From a checkpoint of a small image diffusion model.
Training: 20100 steps, batches of 256.
Rows from block 2 of a small image diffusion model, named by matrix and row number. Rows with one number belong to one neuron. Each number is 500 + 40 x the weight over its row's rms, rounded and kept within 0 to 999. All counts start at 0. Numbers have three digits each.
After each neuron's rows are labels from the 100 images, of 14848 (inputs lightly noised), where the neuron reaches its highest value: "top examples" is what is common among them. Only what is clearly more common there than usual is listed. The data: single printed letters, digits and signs in grey, bent and noisy. In brackets: how many of the 100, against the usual share in percent.
# fc1: MLP up (model.blocks.2.mlp.fc1.weight, 1920x320), inputs 256-319
# fc2: MLP down (model.blocks.2.mlp.fc2.weight, 320x1920, transposed), outputs 256-319

fc1.569:479512473488535516523499513604498556548565407506524539535560500527488550496551511504456543519505489437532513452539515509529440445494553557531477484538463618461438502559498497472465540526517538
fc2.569:528511518403490509450499408480482480481487443465532501513497492498525502470460504496511538511522492556503492557507510528430569476493494496509524484487530593494490484549527495491468476591437522
top examples: small letter (69 vs 36.2)

fc1.746:524542498507446502496516496499509478522506485554592432425564464490480464530525521483490533484490454550529511509524445495540520482520525516513488492485508548424486518456438469489466531532441495
fc2.746:562482484492535510532547506474532506471495524509501521516602476478536450489525527519526554589597532542532521461466511476514470489507497477517533519496453602494573516501483489501476454463491485
top examples: dark on light (99 vs 39.8)

fc1.369:548463504503591506553464526503501518487515454495623491485467503500492507518515550505494481449483542478508500518526558499505526430479485492531544518532486516502490521482513507495452540494473482
fc2.369:526509472480479516480476508499467521478490456531495522527496526479488489507506535502468522606536470510500425499545529487455499495532529573429499533464508550427521496476468444513568544617507504
top examples: bold (72 vs 46.7)

fc1.635:449500550459429519500533511475550605486459512469500481521502469507522440499521502510482495390506452492497502489508390528501493497481534529458492505499545504434485518506498476538480539498388513
fc2.635:471514492496467535491478503483420516420465559528479504487400500489598513541500525526505480551495587493469454527435445508504445498538428455431488493540450519510475524469514417572480461527499478
top examples: dark on light (87 vs 39.8)

fc1.14:487530475477476448609421526452604516489501523484483462470520525546489463457470530566477588487460489497541537480504525504578502506586494465527498475425490480549470521569507544409496456456547573
fc2.14:542490523469542484463555440483497496532501464497509479555537508499529447420519495507558518480425523521520498482522504515512523516504504513578488516453492492506534535527557491489437523441528553
top examples: capital (63 vs 35.6)

fc1.618:505519465455445487485492530523460513476521471490529456490542475491508455498491498489483510536490483527522472515526481477555503498493424462547488566551461529492485526574512505482517500452479526
fc2.618:442497456468544473526516532474530502500409443475462565535479522514529489446520557494531578564463431499484501516459528503552442498541537517498526548471428513475615472499387473472491451453458499
top examples: bold (74 vs 46.7)

fc1.454:543529492507540520471523511499439491477494528490505442535452526476512494521529518502507500582509479517532457468563537464502556499424512506503505445547503518510558520493429496514518538538475534
fc2.454:472505482499518534520542564567472558488495550479567578485516490437501455527506559543477500479516392522492457550432473497519389521580512484573555479527558561489545552470498474398474500515518488
top examples: dark on light (65 vs 39.8)

fc1.720:506410502543610468546502503561503481501518440477565502416496475481504487565542512530485533494458579534540564490494537537491531497497567512484551497510532510575513437477492460508427520507531472
fc2.720:530588501465494496548483476432477492491538516446510535439388458492503470474525472516470479531558491451499548481544493510558367513456468476494485415480558528598494544503491457447453489488537573
top examples: dark on light (70 vs 39.8)

fc1.672:525468506470568524491517510546458561503499456511508512419455543435511503493514513502538543542478497522518474528502455499544519515514434482472549572538554499531530487508487481498491408558439485
fc2.672:522577566468566456479530466497460487492532567494537494488490504567441452485483391482494533331504501506514456441381515517506486496460517531421537523518471396536471455512477579522511527507513549
top examples: dark on light (97 vs 39.8)

fc1.407:509470475490443473535513498451511497506496450550576487580467552417450535501520514530504548505462460519529515492495520528519459515507601489545525463526499483492512511506487481489457478528470521
fc2.407:477532508544494539465517487534610510522445544451495524520517488501449524511502492465467498589522491458507509530517494514536509499547455515531489517462461522553531517457492538538501452477566457
top examples: capital (60 vs 35.6)

fc1.128:575486531537474474551544485466532540494497586503507526552504465551468504486524494487511524526494510497501530423516535504478507516473462534531504526475519463508511524438464499541399523474443489
fc2.128:448504463535549515466499494510516457464513467508508518505469532499467456473524511485479491505393518586529529533515531496440455497496433515469536485464439484463472493468454497492521459527393482
top examples: dark on light (99 vs 39.8)

fc1.435:540450479506527420624451498519574512467499386491499536557496523505441527458468508574518511511496495447524610405477542499553470453522530439578494538456505509548533541545493533476503517509542498
fc2.435:426487464511476502567516374503470489605491513483503493495471509498501477507564501471454450546562486421447511500500529505515447482496478463508477600487440439498516563518547489526497528512515477
top examples: capital (61 vs 35.6)

fc1.721:495491460486540477512421449475604538485532569481499511509523493541450523478450493562437451514410473509560494556513551474622433506550441483519495490473475488544478498506541557500430507358435525
fc2.721:479515608511477502491462500499537524417509526551508430515533478480513477460541493552516592421426486518499499543502448508493503481517560508466472528502527532493491473500436470496479471425562508
top examples: bold (74 vs 46.7)

fc1.236:497549541499469474464521510583487507510533484509488459492540549465517436522534511552509495483499508553505494516442429489485576488477448496461462481507509442522469532515503539509509486478477445
fc2.236:439513422474499519505530527505480494457510510548494522478509530530472478540552535521484530517495463556555493510573502496574503492524509548506516522485493474526504481521568493522518518604512478
top examples: dark on light (88 vs 39.8)

fc1.752:500484442456487483579468540554561533496557457509526588480463505490484508460530510616463518500493448497570573475497524509539520510545439555483507519492506539502506508548412513478411515504412538
fc2.752:485491529484513519427494403490429509364475537521527514490505509469513497457487507438519498514454474562491450535513502484481501545488528510481507447486479482495482499493554512549443529459581537
top examples: small letter (63 vs 36.2)

fc1.395:547434528551480413613445482442538505472477463527487506541515506510431490483494517519510444545525554474490596461456503483494496467515520374534499558483541479500577513492506533471491491508579458
fc2.395:419483478566479521532463423486521532593516451522510544506523506536533489509510497480397519561509427474521414493481526498529383524494476484435487467563527374491463527543545501511532486460510492
top examples: digit (31 vs 13.4)

fc1.367:426537536549500467464488524541524507468503538509498471489478549548521485487501556582551508441491507461490531493425462483510540502503418445435529511537495516453480471535543519442500417565505469
fc2.367:512537511516463529401516456474495489490519559599499469487514489448503537498562475467540462613460470473487482476508485479511558490481520483454497460455538487505447500498535401470535507668502484
top examples: dark on light (100 vs 39.8)

fc1.287:514450490483551389539428496525607513513509543481494490491570508557434461456440484583437498503428475516510525583442540509594472491556445413573505515451475463518498500566511523455510490420461525
fc2.287:514492563512488469510492478455514541626502501526502495450532488496453488459601474462560459451476451527490503553483451466482519488498587449526465444565587513499460517434517487487481501399551587
top examples: capital (68 vs 35.6)